Weights of a small encoder-decoder audio transcriber.
Training: adamw at rate 0.0015, 10900 steps, batches of 64.
Rows from block 7 of the audio encoder, named by matrix and row number. Rows with one number belong to one attention dimension. Each number is 128 + 24 x the weight over its row's rms, rounded and kept within 0 to 255. All counts start at 0. Numbers have three digits each. After the name is the row's rms in percent of the matrix's.
# q: attention query (encoder.blocks.7.attn.q.weight, 128x128), inputs 0-127
# k: attention key (encoder.blocks.7.attn.k.weight, 128x128), inputs 0-127
q.17 116:129131112151128085120092193130131144146111121142166087125106087121133134064141191135129115174130180172116126156141133135122136130165127154136127116133132130076148119125127138104085187110145161126148120128098140137125175131118090176128131150116128127157123154127119158121137070141142109118116158149148157114165127127138151119129115090143120114162137159139147149118128149105133154097161
k.17 067:079090129163141127113070108146129087122146128119124119046124149190128108200170124130149153113104127068116098129107187112125129122075107128124135155133131133141088122177096093133142128126118139185121140092124119143133111128174180130122149120110132075128133128115132119128142117130135118129141129132120127128118137152104127161105124123100135136094099125112128117120124132133117136133104
q.18 085:137129097129125143106131129105136101102207096126130073120116130086106124109102048112138129131193137113121115116054115102130090130168140180122128138128155128127107082089155176141128162141126137135129105183115123136127132104137146138129132127134129176112128140128146138129158121121117132128147128150125129133141139127137147124086102127129126130148129119128164127068110075126105115124133
k.18 131:125117125103120106101122207156105125147112137153150106149136101137108127128151145132106133179127159138128130145106154147137161118128118089147157137156128128125134064133128130129072097125134127153180125126121179108093175161123104185152114132125109107144127100133080125125112108169118119128107146130127160101099143111113128155164095149133129108128136129151103199131109144130131134125181
q.19 139:138097168112163157148129103104129064105127133113124144110126171121147142142150086121164128078119094086097125097127125102128128133110162126098128167106133141137112169075125128116142153132110128159076150116159121138095080120190167120131126095096143126114112102130153140134130151116128131155167126129117136128127131148137128156076148142067152146082116137101124098122124097134128110143128
k.19 156:125087132114162140145091083099129107083109118118161166072098149135112128157143126129154101127111113066100122094129143104120123133126165128103116140114157143127124153120129162101134145089091164153123129115131114152112116127187163126179130123115173128112117112130154128130155134122131122129147120149126131128140072171127184129121135127103170132116116133045130114123140095116099128137129
q.20 101:127117119147128109122124180128128136129119128128151033135094107134083129061129128127154127140105195142117129128130128097079128128175166133150065136137165164090131123147139187128133127095142137148136127139119128127128151130128126134131162108128128128131076136122118145128143116128128110127116129154130128133139128130138137120140128088130127136203142195089143143096128128123113164109130
k.20 054:132139135120023119126136112138127128128118134132127196133142120099185117000128131137092128128127131146150146128128101141128134125144128128181128128133128128225122126125153122127127108127155130128132129140127143130131138128069101126110120169126128155146160128114123128128123138129134133138127131128125140128127115113135085128131128137135108129147130090128107137170131133128119128128134
q.21 117:115099128116128126157108187124131146109118110128142069128102148128085134108128141127181115145092155140109124124140130090102120130184167139125059126123189156128141139127135169104150129084128145128124125163126126149131128128138121127132128120127150155125047148130128168153139123128147126126128124158126128139166124146154160118144129108131149147184163192120167128086155127124118128104128
k.21 080:130130130142128098046127089128154178119034128111128118100127128090060114059129178130155150136093132164128128126167102128112143128139128119153103117128126128128126147116128133117128096086155129120128121105147125120127129123074128118129129194066133114135128163120126103132131123119135128098128128129121128131130093141138129181127170110145120128148130125102125120126134135125087128112128
q.22 047:132128158111128119157106157128127141152116128128110128128128122064160216106118164130125115159132084127128124144130128129176127133128107135117159115125127077124129121137159154131075127134128121084128117131119137133105155144128079138128104129158128250129129140159128136130080138128137128104128128121147128128131157109122122125127127126133123124113127127129144128140128171051149085109128
k.22 082:127131126186127127128151131158143168129165116129127129161180135173167128146113126120113135128135102157201130130115128128128130127128123148135138127134114099205123128152128119145145127200036127127177128125128121127131133130111130120113112129138120126132137143163122137189127147125124128130127154127127127167124144120123127135154128160139115127128130065135168123133071144116193128128123
q.23 045:109163128127106128128126128134127127128122129128128107127103081177128129103128128123128127128176128116134128128128113102141128128122120124128099134128128113124128098244073128130128127000127128130129128128073128119103128134130099131130119129163127113126064125128069122128127122128128128110089128128107128128128128105125128107129085124128093128127124134128128128058128125128127128128128
k.23 054:117136127132129129137126144089147139145156128104128116117127052196127129121122174128124074147128167127066128127128133123128110159131135115088126125117117128120147130185127138102114164097119120122070083111094126128128128122098063129167124143131136136104080128128141053131102128108148128105128116124145118132145113122136120152151104125136109110128101091127145128127127127047107124127128
q.24 085:127128124108212129125129114118140128096133105127138131088133180128112086152134087128130132105086128139115129106128128128076129172136143128128128128128131225130127181067124138105162145153128154156104128128135128148135117078128144119139146126076138119127128128128132131139162128128128128170128128128127128128128117141138166145129128138127186197128128129111126127128143117128098130128057
k.24 103:130125128113128120073124101111069097128005140129128119117059127058087128128137138132153140123120132098128127128163095128128128108128129128138094130128128128100127117097129131128128106083136128131142140128134155129102124127133150128119110126110128071129128128128126128058128128137128128128118122128124132090128119128115128127081141060115129128128130165116128135117129093190099129128130
q.25 016:128127128119128128119127124128123127128124129129128129128128128131127099255128142128128128129218145128128128129128247128131128128128129102128129142128128124128128127128128127104155126123124127129130128128127128129124128132128129128129123128129128074127154113128128128127119128128205128128128128131129128128128122129128129129128134128128134128126129129122128128127129128128129129255128
k.25 020:160125129124130149150125124053127126126127129126129125127124135123125130122118121139133097089128201071126127121255129126128102135128129127069125131110130127128128127127128154114128147125123129129130130140123189129136111109183128128165181117129146143127125126128140128089130128123134127129128119129129130128129140153169130127095129125121130129128122140127134128126128094124125121128131
q.26 066:152132128143135086084137138128139156128141114129128135139140115127138128154123132127105131130109050192137144127108128137067131128152165154131136096130126150129130138086171131128135131248131127098128122129167125130151154103112144119120128122104128126170207155124128153142133122125131129152138154130180097146131115140137127144137145129138128129135153103133141130164143188122129131120132
k.26 080:144129134104125133143129127144060114130069129166128141133129163013140127117123105127144153074129128112125132128148133147129128113128128129142134127130131128131100121055144130129128121167158128128127162175138127128129115147165151122110130074132128160148179128128126217116127128137119129137128136140124135129136135140126128115085173129128129128128144162129121127133121132198142128126114
q.27 081:112128117111127041105118163100135165128093097125174105113123079124120127126122136095130119135120125202126148126119139128079132146183109121122129105123139128109136115121132145086107129183122138102130089132101120130103165127105114133135061131088131107137153143133121142133133069113164090115129129167137125129156114155146148168139137111142119128136142132126140144129129168091097113090133
k.27 091:138129128095127058107128120130104139135110121124136129100130088041142128114129129127126094127119130139128139118132176137114114146125050101108137127128128128126093104077124144063087124143114132121136128097129079135128141128117089109166101051113151129161139127134127149111127115127147120129134167151128131177162129142157128128140128128128128130112092127133125121128120177071105115107133
q.28 124:128128128025179128128072124123130128111133117128133161018133154115127119165128115116129129107116126133126128118128128128125128189128095127086128128092128156130122171056128071119150128168111147129120128128131121147102128110128142125130130127106130128128119128156128129128128128128128128142164128140128128128127111146130156139128130136067156143074075128116122116130140139128112128128097
k.28 119:131128131089128067078127118107065108106025137128128128119111128104125128128128124159128126128130128096128123069201124128145126128128130126121116140127128127116127124128128128120110095116127132189128131128128228164128123127158128128133114115124128122127128128128128126089128128134128128128128137128128129102128128128129199123106127046099128128128127160124128128125128118174111128128135
q.29 101:127128128042141128128119121122129128110138119102128172117142173129127096168129123128129130126125125132127128118128170128101117150128132127128128128020128162137118176081128127114147139172128148134113128121131128152084128097128142125130134127097187128118130127212147129132131128128151128146159128138128128128127037134130156137128128148126135141126065124115128115129139128096109128152122
k.29 096:130128128090128103055121119117070103085051132125128127121087128100111130128128127135128122127128128094124126128235128128144128128128113100124117150128128128115128125128128128110075077125128128194130144128127190184127121128157131131135117118125128121128128128128128128077128128147128128128128143128126128108128140128128176128111145045105128128126128136107128134128110119184124128128132
q.30 102:131108128127165128129129110125144128107156108128148166128159191128128100175136094128125132122085118157092131111127134129100128128128172133128128128128132226149116186059132101118158129192128160147095128128156124173136126102128176119142171106091144128129134125128134133136132129128128128176146128128128128128127124156131154148128133170128193173122128101119128098145137129128125128128123
k.30 116:164116128111128128120120116115054086116030136133128128125096143087119128128138148128177153127128148063117128128190111128128133094146168128131101144131138128120127122097132153128133107102138129142170152146144147129088126127171177128122106123125128102133137128115120155127128128144141124129121123136127141104129104153119134130080164062117140132144143163103137137116130072181113130129104
q.84 088:124138128140125128128132139134128199138127128137128131159167127153131130124125141132124128133130135135141140175131208135130128132135129130133144118130146126132131128225132128130125132129135127122129128131122132128131165131119117128128135128139118133168124140128125131147128116130129132128124128126152247128129138106128123119137122149137119123156132127133130133255129133128133192181130
k.84 040:128129126128128134127129125128128128129128128128127229127132133122129145126117120139104118128128118126130128128128127129131128125106116128140131128255130134152127127105128128131133128156132128130128129131132128128043128128111131127130126126131128139128153128128130127134125128128128135128131129129127128129127129120061128124128155131128128128125000117128123127134133124128128129133121
q.85 131:121130128128157138145128102128142128063170124091117145114151172148128128176117127111128113104102099129127128104133150119126099166101152135057128124084121180170117171125129129119158118196108128115128125129129128128130109103128153125150127129156157128116132128128165106140130137119134136128187112128137051128134127128135128175127130154128157159076128123067129101128133118124123105129077
k.85 160:160172111197100127120179139143154190129128120131129103171166128159146110112080138139129119117128149178127155130158137129108123129178132159147092120137130158127134125177123133150180107163160128111128128159128128130183128109077111101091155128149112122150138175115121127168137119122134120140116111128128125157135134127180124123138113125171128131196151125135129142127139145129143150127104
q.86 070:128128128129128133127122128177128139167129128137128129126127128128130127128151128161129184128128128130128128168128126128128130074153128116255127130177140132134128127115127128131128127127180131128128152137161128129128128145111128128095103128128127128151114127121112177128127126128128126133127128128127154129127128131123128129129000130127129132156131128166128127128130144128127221167128
k.86 125:127126127014149136128084128168125062127094128121150127114104134113116119127156127128142120133128108113085132105137131128128128113118107106122128132127138128096059127100113186103102128096138191135130128128128128150082135133148113147166117115121153115126108062128124113091130104161128120127128127145111153111140105145121159132130128123088192136073113130127119128118128125127111128127128
q.87 218:134128128122106109121124191141096119156118145173134128128096107127144141129157130175087155135128162128128128174116127176128180046165127112147145148160136112091142107128128127138099146107145128168135138144154155123149129148127128137127207147112122185149119118128078175111141115177093126128120150137126157114130168131093126131110138127128128122138145139156121160136111131169127133130142
k.87 241:107089128054137130138088128128075063123116127128139129096082147115100125132192120134159127126111115086068128124127128128128133122112120094121130150128144128113127128071114127101102146098088139142129144124159128141114127139195145165132123115110133128125109078128121131085129123148126105131128123138123136100127119153100157135118142120094228149106128139116128120119125114130109117133124
q.88 093:102127130162128111128122124154151163125167097128099140125128146163147179166126126136112134124128115161133128139128156125137130137123190150110153092118128143187150180128159128153143105213125128111103117183130115129133122129123161128130085166158140173127152164121140153154124133118128153129188124117152090145140096129127108184127127153161127133128152085127150122166132132112104128120113
k.88 081:136154166129122130066137132143129137157143187128128112128141123129173135107120181131116136140176158131150131131128128128118131128137110121146150110135128080134119126129129121129101109129155075116145131129112140128130156132114059128131102123128127118142128135132118116130082129130111192060119132128118117128092176115151083128148133186130109094129116064131087191136133152128140139105168
q.89 075:128129129134163143129148112124145131123131128094111128128137130110112131128101105114122049128135097129131128097172098120128057180126138123107120126122128230142067134106129130117142128141106125113124128130127125150129102084131128132140075128135148130117146128128184111158128144089143131128132127125133110149128064110138127113128070130129128128119129086084137107055145125127131128126128
k.89 070:129143129138128120109143128129223163128173129129127132128189096163134138130070141127091134129127129149205129133120128128127129174130129127129129106128125141168129131129136128129135077176135125108125112128067124123149144110123128128128118168128128128137154137128128131152118129129128135128128139125128121158127134112139108129208027175129091128129128101128129128145135132120163129122142
q.90 030:128122128086145123113116128127193124128118112128130161127127119000125127129143211127129137130151130131123133128128130127129128119129119127128141129127128216118081113038127128133122104123121129134128127106128133128105128158127096130129129129119124115127141125128113128110119124140127120126125130241127106127129129146118137181128129126119132127123123131125127129105128137129122127131130
k.90 039:119111128101136124131115128114100088127128117128131131118117143127114142133239066124129139128127080127115127107127128123168128139116128127101150136116128146147151128128127125124127158122065140135129127125145109142082128127158165129129128127127132128128122103128128128126130128128097124128131128128129128102126111197101144071099000126121159145103128127128131111122127128128072110133118
q.91 036:128131128143130128119148121125131128128131128128113128128128128128128129129123107091127112128129071135129128121128094128128127179086146127123127109126128128129128133127133129127129000137107128125120128130128126128084128099128128128129047128129129131128152128128174128142114129102128131128131127026128126128126128107135121124125084130126128128075128098128134107117128127128128128128128
k.91 034:134128128131128120110129128129206136129131136129127128128128101132147145127094134125128131129183131135157129128127128117149128223130131125129129091128128127128128131128147121126128080147131062103125090129125128128130128103127128128128131189128131129129130132128128129130128128128141130128128135126128128189133134130130124128130091149188055100130110015128122128129129139126142128125210
q.92 050:123123179132131127115128100119128125128123117128120154125255128120143129129128121135128131128143090133128128118120117125135127147079142147121128101113127128182127134000151126135128139128101128127118127125125126135086128122127128129128094124128116129127142136129129128128079138126128138127164110127127118128101122128127118132124128132122127128060126123121128109115128127128109109128128
k.92 058:127126147128131114089127128127128128128134144125128128128128131129150152128129115122129145133134120128128108124109136092154118242129174124127128128070098092171116156128210104128112138128128071128127098128104121128128134129138125117133169142125136136128114135145129137127128129085128144112164140127129129128127188138127016158113129130128107127128076104128119130128128172126124116125156
q.93 020:128128128140128128126133128128031128128130128128128129128121128132128128128128128135128128128133128128128128128128117128128128128128132128128128128128128128128128128128128128128128128127124128128128128125131128128128128128128128128128128128128128128128255126128128128128128128128128128128128128128128128128128128128128128128128122128128128128128128128128144126111128128128128128128128
k.93 008:126131142078151143127130116138129131129172129128126128052133141154128133130126130127127162148255052073131129130127130130128129128071127121130129126129126134133130134134128089131139092132131125125128130129127126126129134130127146133125114128133128130129128130129129128131100131134119132127129128126130125128127129123100105159148127131130127128126129038129127109131128130127128128128129
q.94 012:127126128092126126122102130126114126130115090128130173128128107129104127129134145126129130130173129131126127129128129127128128122129128130130136129128128126124128113000127127135123103095126129132128129098125132129099128145125129130128132126122118110125147128129119128102118125134127128127125131132127134127129000144120138151128126125121129127126124131121127128128126129129121126131130
k.94 011:119118129119132125143117128088082037127133122126129129128124152128107129151160102128135123162133093126124127128125128127195128130124125127092128135106126128163153128129127125124126133126000135134128122126140124128072129126159190128130127130127130127122137092129128127103131128127113124127128129130130127089124081158093140128080151125123134131108127126128129113125126125127088095149089
q.96 153:206129101129116127130133150127138142134158124130118095159162111195093145113083097145113093158182161129138121141174137135165109131139138134126131127128124121137153121181165159142114128129129128138172081146094132101130157130127127129172155192167125131119119128134138096156169134116138142122127127137165103128132129117137126127155101133146098111150128120154148153129120097101065136129168
k.96 130:097149078174110127136148135180140139128171106159129109127152110130112119109133124123126156133132146175144141129130112130126163083139135138198112127183128147125154133147128129144152136110151147127109128149128129128154128128089123134049140151178099164134128141077105138147154128143154135134099141095132110128178125099132135077128063127166109128157175147139156128126135128126115146128128
q.97 116:149154081130116131119133105129155191135130115128094116152171102164128128128113123123088116128208142173181127136128131130141108172128128131128149100128106126150141111161128128151130112191128122122128105142105132089128144131096124138128128183192098126127183146130131107153129126105116129116122141105147116140118114110130101126171098133156062099133128093158128141155110144093108132121132
k.97 153:142148111177101177119139160131128148155148134154131085145127068114115128065074128138082097143139167166138124138114108157127132112156132128147124126146103119075129108128142130127113124111137125113142124164096160127132156128095059130128167125127116163127119133132113129119155124136130136124109137075153147124139133087129124071136070100154100115171157126161145147110128154128126125119157
q.98 128:139114142126135149129148128121111073124127151130128165111137140005154122128166097107181162115071122118113131107062114128122129122129145122118130146126108114134110148036140128128108152109126122128127140128149122128091112129158134119121167073099138130133129105140132153099117136128113142129152124115124132118128144145132123132077145142094137132128106137102118125134124113157129117181134
k.98 111:116089140093143128155101125105128126095103112121148146126105166150140130184124168111150121115128095087102139128168147103122128127122113111122128158127182145145131127133110128125162098150123158158118141127154100128137101133167214142126057161126165115124133119108149128142088130126167087134130100180101124134124118167128173175137171133121173147121137129110122113131129112127143139128113
q.99 097:154115139131148155137137128118135125112157125123139136105128158046129126126171071119164157087097122157100158116048127116107144133126151122128118149130129157133118183057136102122133132124127128128111144133156119133095097127147134126128170066101139174135057121128130186130127136128127143149151113086124155129129132161143131138116155136113143143129140114093123124116141132127154128144124
k.99 087:123107141080149131131127114091128113123124128117151160128126171136158125165115129106140115124123076106105141127130143127129132127101091112125128166131185150152125115120067122111156079169110145144117148126169091145131114126162184147106048130127151088131138101106129127128081126136140086147129110154074127131099128128128157151128162156107168150095128128114100103133129130135176130127114
q.100 148:128162120141099128128143132127128171149121131161138126145139103137161133099075162129126123172137159099173101147183140146140111129148128139131122108126149079125136112188148149124128134149133129105149103157102118109167158136133100113137133174163128130129196175133128125179131118106154137090121104159148118179139118128151127105138135127201104096150126143170160142131122124113128130114156
k.100 151:147130109194127141129136173137164162123128107128118117128144128109114128105131122095128141122108157159128127128129123100108124138159183183132107101128128137128129200108169148134142188137177128125129119152118129128128135126119122108146181127131123170128120194127130152169222129114128153131129128128159108145156123150144128125129129115160124127180158134138183130128138128106114131128128
q.101 088:180173115161128128084181072128155218129128128128133140131209117083128118114095100121129128142121128181166125127096128134119139137128127096129120104128128139127119128126128097122128153136128118128123110127121092124128127104067090121128145117114131137147128129141119131128142114121111126126118128076104131170119128124179104087166075159142128128135123085121115128129145167105136128122158
k.101 166:137105113151149125091128130134163132068128102111146124128133170128106090124120126075143128127020110157103144064128103033085129133128133144135109128149149180125128166096121131118162137158128150135110130128128104141128130077122140135116132115124137126152120145109123139146157125130128120162122121134110106150128098157133151130134123127130184171128138131123132110124148144118135129125108
q.102 048:131119122124127072110125123128129151127126116132130129151142111086123084099136130167106165129128095244128133115110086128098181128100132114135127091129085130138122128087128095141126072110126137129126117099126141130100132096026096154108125125104109143135126131110085111127106126157128121126128164128121128103104122121124134132132085113129127131128128115118128114101132172117116129126131
k.102 049:156127128128133094128146121142126117128114129118128126140117136140124126142128107128128128098103083152128162147128123163128162076127116124128128146141128154118128121133084113116139054166127128133081169127165135131128113129114190146053078122121121077151188128125098126126119127163126097200106134100119127128115144127126129172129140109128175170125129111130064108127128153143157128133119
q.103 082:123121123128127094119128123132062117141136154147128108154129106127116113130132129153103131128151110157129139129095107132128197078098124111140128128152079128128128125124128068152112047083128115129127128114146159126129115128078135128104129115114109126129127099120095126073091140183100126127126151046127120071098132095127128130139087099128128130119128091127104128117128136169128129147127
k.103 087:142136128128146077127131071129154132113145129124127121136124096128128115132127136155077128122114061205140155146163107167124139145108090125128126129128109173128127128132105085114151084127127128102129139122128133132146121055068140132102091128128133124157128128128126119127127129128134114172128160084128126132108131103127128128149112114128146168042128076128117124128136184129155127134133
q.104 030:101129130127128128175133130125073044132214131125110127123130135196128159198133129120128115109172114097134122170134128201188125109113114137118148150125117128133127127190128123137129104114118124132107139122129120127146092137131173122128111125127123107108108088131130128090116142128108128128128127128128115082114133120083121125127082136112128129116125119133115119143120126173137126156103
k.104 039:162142098132125106124137111127124128144191133132125117139128024125131132125122163128104120132128131146153123132112090125134124133125130114127130127126098119128114083129151125149116185058127126119150125122128144134120127051081080114147170131127142145130046128135128133126129137124138143134130170115131128132123140099134125067115051130128115123127111125122127130120126146132122122128179
q.105 047:128166129128128129129145094143149158130128128126087160125173135073137131130135093109127140119121129173133124128093129128137125128079085129127146082123119141214126149129104110118169171235127111112084131121127129118128124110117121130123112125124117129127120128138125124149126137098128150128130145118128112128124143132164091112108143179126115128126127132126125105185116207128128125128082
k.105 062:139128127129127117128145128129128128149128127127128127137144149153128128128156136000156187128044128162128141128097088103128145128128148128128128128128134134129128179133135132141128180148128128156062128128128128128128128127128144141128182132118074110127148128128092142128128128127085138137128128128116107128127137132108128125128104168128128128128128151127128134205114125144126128128130
q.106 109:128130103130126201126128128130128127128139130128070133129123128132133133128121099203089128128183183055133128127144128128157123128128170138128128135128136127148139128134148157136141132179128124139128128153128128113150128138144164119141246136188128160110169128128168128160144158107132140128128120128156101137130110128128096127130164129129111127144132099153148129139128092121129141128124
k.106 117:129128128128128147161127130127131129126153128129117133129128171133143185128123109127124126128147128108128109128129151130140087167129163138126128128125128127183128217128172123144130115193129127127128128135126107120125128128170165111183181147161148197123159128140223137142131158085138194128149124117168126138144126161129118129129147133128127128128128095128134118170132131128105128125129
q.107 055:125120145115128051144128128128117125128153125128159125127128127128127128134132154110128129127107035189129129137128127128127136128128104114128145127128103129109128126126125084134093097070128130128127128106126129140111127127115049128118033127095123092130096120092073128077086127168112117128128145128125154103121152127111164129129071120124151129096126137110100127128128153150128127136128
k.107 062:133129128128127093114133105128122126140140128127128116128128033127121088131133141176109129126118128174129150142120106140128164105127063113128128128128123128090127056137073128118123143075127128121129128112131159128140125073063099129099094108102127060132096128060096110109127128147121089128126146117114132126107138067127128082125110127128128128127127128128113137113127138129138128138128
q.108 084:124124138107128096144128128141083112128170126128133124131145133117100114146138106126106137103150089242114149147112126140128160109105113123128160128130075128144124128125128059141122083125127130129119137108138161139130119128092136127101085100106103128130103104125090127095073132174095125138128165121127138073111148121115128132124098137118133159105128105128086115161115175162126128155105
k.108 099:136141128121128070102152107134126127156129132127127119144127070128128116130138136107125130121099128201138170172118056202130182110124117107133128129129126128107126100129112127123126132118138127128112142113139150127135125085055116138103105128101099080156122125128078127121118129152110120154128171108095126121101150065125128099125055128128128128126125130128108156137121148136154128133157
q.109 074:101128114127101099128128129190074122135155126157125113134143120073059104136149086143120203114180117173131150141118121155128172080119117128152131126142125128134128126120128107160128107095128129137111129123128142126133122133038134113072123126114075126130105119102081128095118137157095128128114139129128114096078125121109129140131113127128110134128136124134128125133109131140120137160085
k.109 086:120151128128120085124152114153116128165127135133124128124149111127128101146135124174096149118126102183153149182119126193131187056119101122140138115129118127147127118136108092149125061134127126120128140123145146123147125152057128136057091121128085117157136126128102120111105131157108128126128153046115127115113138108116124129128115143128116128119127124135108125164128177133143127150129
q.110 027:123127117127116084123129128136070129128155114160131132146129112025113108125141110178121173128206128206130147130128125183117185075136126125143128127134131128127128125090126117129123119098128140141129125127123134126138131130029128120076118133110083125130109128106091127125109126161083124127126140133125127091124113126123135133139123123130127130129132128129128129125134127143117132156124
k.110 028:113130129127129048128130130153127128158118129123127130120134085139128121136127147130118121122119099183134160186129128192128195064127111120132128128128128128128128113142099120127128052148128127128129131127142129121129127136036137140041047134128120098135168127128084122126093127155128125127127137109124127127123128125119128156138116127127128130127128127132123128150129172128135128130127
q.111 099:110128140119125092150128127137105121131156120133127126127171128098074130148156108047128158097137090227128141151084128142133145118126077128128174100128098128139122130123123096128099138099122129128103132102113139128120126129093116127094071126101085125137083128127088139083115129142084129129128164128128136085110149124125128135119110139122128137110128129128104123158109178153126120165106
k.111 104:120153126120113074099159115129121126170130128125127120128147062128128100135146135098129153128076128198140158156109106113134186106122110114135132118128127128129126094133101128131119146093130128129104128109130148126128124126063094129087085125089073060130096124129058125107113122140109121110125155120094121112105145095121127100127101143128089105126121180125109160145117132128142128135135
q.112 142:127128129092128127161125137127128152130169117135129126142143113188130168129117123114091107138152168138133125132127163138169116170154116159125188094115112109151160116147139141128116121195128130080148096148097132127155168162132124129129119164185124160131199158134136138143128123128126154103133150142198132128142107111131134126163128132157098099132138129154180130152162159118120118116138
k.112 130:127095120081143156147121107098131130097143105102106128135119149171115122164106121140127113131131102076138118121170148109130105171110115128105128131082147130184132124145122166141139109128099130127144095129132097128141129134171189099146090179156166128113126127122180093180119149099135124128161101179126108150125078128115134174150145141128129130105104126119125118130136068096110133125131
q.113 118:084128127111108137168074172127129156128131105127150085128115128174116144108120179139106117144141170142122112150203156128138125133197104129140135126127163110124155111183134182129110116128148143127141104149100132128148164161128120128142104193139127129120130128125119159131128087128128129081114116184151153103168107128118163126144127108148115119168139146156142145138121133113149135104129
k.113 063:149125125146128126122136161174178141128128122131135126128207125099165131108197128007171178128128142182124146126127127129123133127131152096151132128150138128151131143128132140113128171189144135158125128135124123111125129129126125140127135130125119146159166131120111161142134104127142131129126139177135126162158130165145109122127131178158118128160143156128143128129112152125131154115126
q.114 082:183150087155127151094161049136157177129125125101116119129189126038171103092128084130114134112114131201144128100082111128125126129098127125144130127142130148128106126085134133128126140164128127129129128122126130125110128113084086136130157116131112163155103116124121130128135117128125128154128150098117147164126159118149115103128080131092125126128120125128119122115123179127129140109128
k.114 077:073151131133128140138137135112116128128130129128115149090107142134077128176125141152140147128126125075132123142130252129128128129164128152118130089096124112149133153131128128142128115118129116081128095128125128128144126164149136117126120125128134134096139191159140124126097150107097156077141095119128110110128124154127121169128207127128128128131127122130127128158178086131103125156126
q.115 093:162127135128127125066128130125140160122128128120123090121128128108091126090131095134089130126122140224126071105103124103125129169128131104128127131128083146121118118123133128134110142089127128141118128111099146130048119114108072147129143113112118147126058121139112127127159114136126114121127167129123163128127165129149130134121093128125122128128102084125121130072116190145098119098138
k.115 093:141176129138122199104165117118091109136144164127091105130121129138132128128113122210127128122199134028138117137130136160140115102127125126126146129115110090127125127145132118156129111137135095092148131129136131095183110146150137094131167128131130136107144119139148092112126154118123150104133108103128126121116145124130101128124133104123118110128121074146108129157124053140128117155128
q.116 093:137126129127132132138128111140148150105129128116153147128170155100136094137128150128183123127046046128103133111116127105069130129123125125128096135128159194136114139121118113097189121173128133128102136128165083153129123096137132122127118116108164126143122151124131131164131115124141123148128111128060139147126128167164138128120141162127183168123128130072126112128163123123137128128125
k.116 075:124126128118133074097128128128128138128095111128171135126142128124121066128127141058143119134067098186117131106128128128107132131128120128128128106136144150128128108099111128089129128137080146129081128128127100167115139112128133147042068130125126104153128128122068146130123079134128068164120129128089127144124127128141167141128124146128157148127129135116128109128128201128148128120125
q.117 219:118128142114149115125128110128133128107122120108133122119128145123125084128130122124128128111053047162109128099126114106077134128092089125128104128128129166128099129121084094127147128114125136128100144096164128167125116093102121140105074088098128109137087125106091108119127125136128105151128128128074130128104139136131130135098109125103174171081112127087091117049132149133116122117104
k.117 091:130126128120129089076128099128125128128085128127150129128129127128120065128105139146128102128127102128105129127145125141128133128102075113128128146128128128110123030125099093105128071128128128128126128123133128155125128119116125154059066123117128070141129127128074096128087103167126050150116127128077159128079128116128138141128118130128180136124128122123102127125128134135150128124133
q.118 033:129107112127126116113128140128127129129148113135135113145120107097101085119122099211101147130242091194133137130150110137097140120145124126152111128141126136119128113082126120144127115115131148129148123128128131127128148120024126127125123128133124138133145127105127091127128115147124118152124133151128129135129094119097149160146106079134128145132128068139130134057141127126119133128132
k.118 037:126129133121131120128123136128108131159085136125129130126126113127129128128101115229108108125219123118129135161151147183122132079132095115127129145128128111105128044126117129107114027147132128126197129128155138127133148166109119131136089126125159126137149124128123099101125126176142114128126119138128158127134126128128128162143128107127128130128129113141128127121138145128130128120175
q.119 105:138121128128127093124128118135100124129137137128128107134139120128128104129143131153100128125066050191125131140124116128126161121089113109133136126136086128128112119125128054157120063122128129128126137099147149152127127118086123150108098083105110127147107113096088107092091128173114114144090154092117140092096156116096128128117064116123149129085120111116079125124124162161128128128128
k.119 103:132128128128128061109129114143121124141134129127135118133126062128126097129134128165105137126118118179128167144124083184128191103116103107134128146139127130084127080128106119123126128114127132130124157118140168153134128087073128178083118115104114101173123117110072127118126128187124096184116178117111132117107142093124128117125071118128142148123128127128111130123124161138151128133154
q.120 008:119130128129128129128128126127148145128132095126123131127255139090129128108128128127123124126090127203129127128127127128128128129125128128128128127128125130226128146128128127130130137127128128128118128128129128130115126128127129128128126130128127150127020129128129132128126134127128133130130127128128126127127127124140125081130126255128128129127128126127127126139128133123125128129126
k.120 010:098126128128128128130178128128128128128128128129128128128180244130127129129135000113140128125041130128127128128127128125130128128128135130128128128128128131145128168132130128128128128174128128137109128128131128128127128128142128129141113122128128028128132129128128129128128128126129130128128128128130128127128128132128128107128128154128128128128128143126129128177128094128133128128104
q.121 118:134128118128139174125130128128128128128166128128075148128129128110120128138128064128082133107166174127147130128096158128128128128128134129128148128128128128146128166068132128135128154140128104129128128128088129110130128128128155128133255128128122158122152128128174129128159154076101154128128128111154102128128128145127040128131137129128084120140129094152128128155128117128128128143126
k.121 108:034129135127128123128136128128128128128123133128113166106128158129131183149136129084131160126116128128131128151110150119152122163128162128128144110107114128181128210108162099127092113175129094128099128128110124108119123159147153132147128154128118141122135129157157151128125148098125203106150128084133115128128141149128094161127160159121113114128128111118105128204084161137118128127128
q.122 082:131128095150128172117128139128138129127095128128129127128096125133133127111116143161134121153128184010139128118157128128126118128155146134128084145128181127109138127129128187127136139107132128142143119157128121127134135148136124128134234156161144127116140132128141125138194124117142128126128081128129116166142099130131123128146139117139113107160131133129170145103141058109128143121136
k.122 094:117127128133128175170111138127129130088144128132127136112129189128128133127106121196125108136196128079127089102138219109127073145130128150127128127128128128153129147127137128146129069144120128104160114139125101128129131171179152113131128134181153174109141129128169129135131128090144136109129081132157132140143105174133128152130181128128127128128129097130139102118144128115112128126110